From a checkpoint of a small image VAE.
Model: 6.93M parameters, 64-pixel images, encoder arch densenet, encoder norm layernorm, encoder activation gelu, encoder depths [4, 4, 12, 4], decoder norm groupnorm, decoder activation silu, decoder widths [64, 128, 192, 256].
Training: muon at rate 0.034, 4900 steps, batches of 48.
Rows from block 15 of the encoder of a small image VAE, named by matrix and row number. Rows with one number belong to one channel. Each number is 500 + 25 x the weight over its row's rms, rounded and kept within 0 to 999. All counts start at 0. Numbers have three digits each.
Before each channel's rows are labels from the 100 images, of 14976, where the channel reaches its highest value: "place" is the part of the image that holds the peak; "top examples" is what is common among them. Only what is clearly more common there than usual is listed. The data: coloured fractals of 300 iterated function systems on busy backdrops. In brackets: how many of the 100.
# conv1: bottleneck pointwise conv (encoder.blocks.17.conv1.weight, 64x176x1x1), inputs 0-87
# conv2: growth 3x3 conv (encoder.blocks.17.conv2.weight, 16x64x3x3, transposed, each kernel summed), outputs 0-15

place: middle right (39); bottom right (33)
top examples: white (28); yellow (27); dense (25)
conv1.46:541458507519476461528479542546463484498498490526513509522498501534507548472431504510528480507437493531529559508457496505513459482490510481463547486453473465463537485506510458501542485491550427492478496513484477512491495505498442495488495510502505512495481517505483
conv2.46:504506506495504518472494493497515505503482509410

place: centre (25)
top examples: black (27)
conv1.3:505464485555568481439504515500463499518496487485458535494543491440484472462530476518516495504516473516473497491506550497539505525494470486496526538507470484525526487505481539504513513478482527497494515497478506497520497511507522478497499503479480529491523533525491
conv2.3:480502499508497478484456521487487468502432516486

place: middle right (41); top right (35)
top examples: dense (26)
conv1.0:528530508522498488501530565473526548539471470517557427524489485498513532532494489499497491523501458551526487495505501495515471430498510475473468432483502509505479473501460445486496489525526502509509518493497520505477484473525500530503475513499515501471508474516509
conv2.0:493524490477519468490524478502542474553487516521

place: bottom right (37); bottom centre (35)
top examples: dense (25)
conv1.21:551483551481475516563514520514495465419489498516574500506508458491537449497517486506477505526478522475504534511494502501475492437500512474563498456498497546458490502543528481493518479505477473507533492498510496499505486509525515502501517497449528499488459497495486
conv2.21:484510493494506493549530487517494427483499503507

place: bottom right (40)
top examples: black (25)
conv1.54:532450468556518469494513425545494533455493494483531515483441515527527450522473511495517503531504532524516525473508520524523446485495567512475504473498504448499587504508494480464517500485524561467470510499525493491517534521489476485493529518509487491498468490528477
conv2.54:488509499516518431498469484490501498489464458495

place: middle right (39); bottom right (38)
top examples: dense (25)
conv1.45:413537522487519470499516543497445488492507494516505439480518516507553525561460522523529536518513489529545490516446435493526512508529486478492512474564505479506495483518539433427467516568505569500495518501506517498521504505491497492514512511518501491514510482484490
conv2.45:464513494477504494495483514492518576503517492471

place: bottom right (32); bottom left (32)
top examples: dense (26)
conv1.1:505538510468498512463530463519494535496511581519537534486499490500517488532470508486500572530492504533555466503415446509501494480503554481497516491585521477484447499509543452513502502538465518483457489505486498497524526495494494489491500494485520512501516507501517
conv2.1:436496486524498509486528495502518532516526470471

place: top right (38)
top examples: dense (35)
conv1.60:519479506505519492500496500457483513468475491524440448505532453542508568514450505476538505509491515462522557464492557468478495564542495485504442518498506533500441491474506513526522471512524480510505512512503481517492468474506486484487482500522489523519520490489499
conv2.60:528522485516458495550487475455502518515521492501

place: middle left (30)
top examples: black (26)
conv1.38:524419505481559446528524489529618483513478536470470485527514474497532500472493482502519532518523444492506536501501527506537524483488605475463512493488477501507530524474494487466479492517488471527502483499490520503474517516499492488499481481512505500505510469520484
conv2.38:503479501515492479464459493501546448499469498504

place: top right (49); bottom right (33)
top examples: white (44)
conv1.6:533556468454503511501545532503484552489495514509494490508499537488500565528487537470496509497483488517505526526510578457530491505485473531496455505559449494442451503447455511461477472506494428485541526517532502489520492510483504499501477475480503482510505486511507
conv2.6:514507439507459499453490473500502491520481515513

place: bottom right (32)
top examples: dense (25); white (25)
conv1.49:534503503508475509554515457546493535491524476512550464473489535515493474524498515473486490442502522487555552473475520474432503542528559548467472510488466504508478500492496447494488526480516451485520501492523526504471518497497513508508489529500502507470555530495539
conv2.49:523485522526476502469517469495480472468515446498

place: middle left (44)
top examples: black (26)
conv1.5:490504518459559498508501484499508512493492550499448481572502495496521428522472488483478537534512455498498454523496522544561492509502505498464539506537490572499475528489466483484443498537528460522515495515500487485506495509504516519513510497481501461500490503511531
conv2.5:428467486518488506496489517530527489519486493484

place: top left (37)
top examples: dense (35)
conv1.15:459417520472480536491483544481526486496501494490580476494569472501439482497535518504487507475500482476483576549527509459531537524491526500540507490410481476510583487529508531476478485495494465511516495498531521483516491518502477515494504496464519470498476473516474
conv2.15:513485515458516461488477504516490459476458525490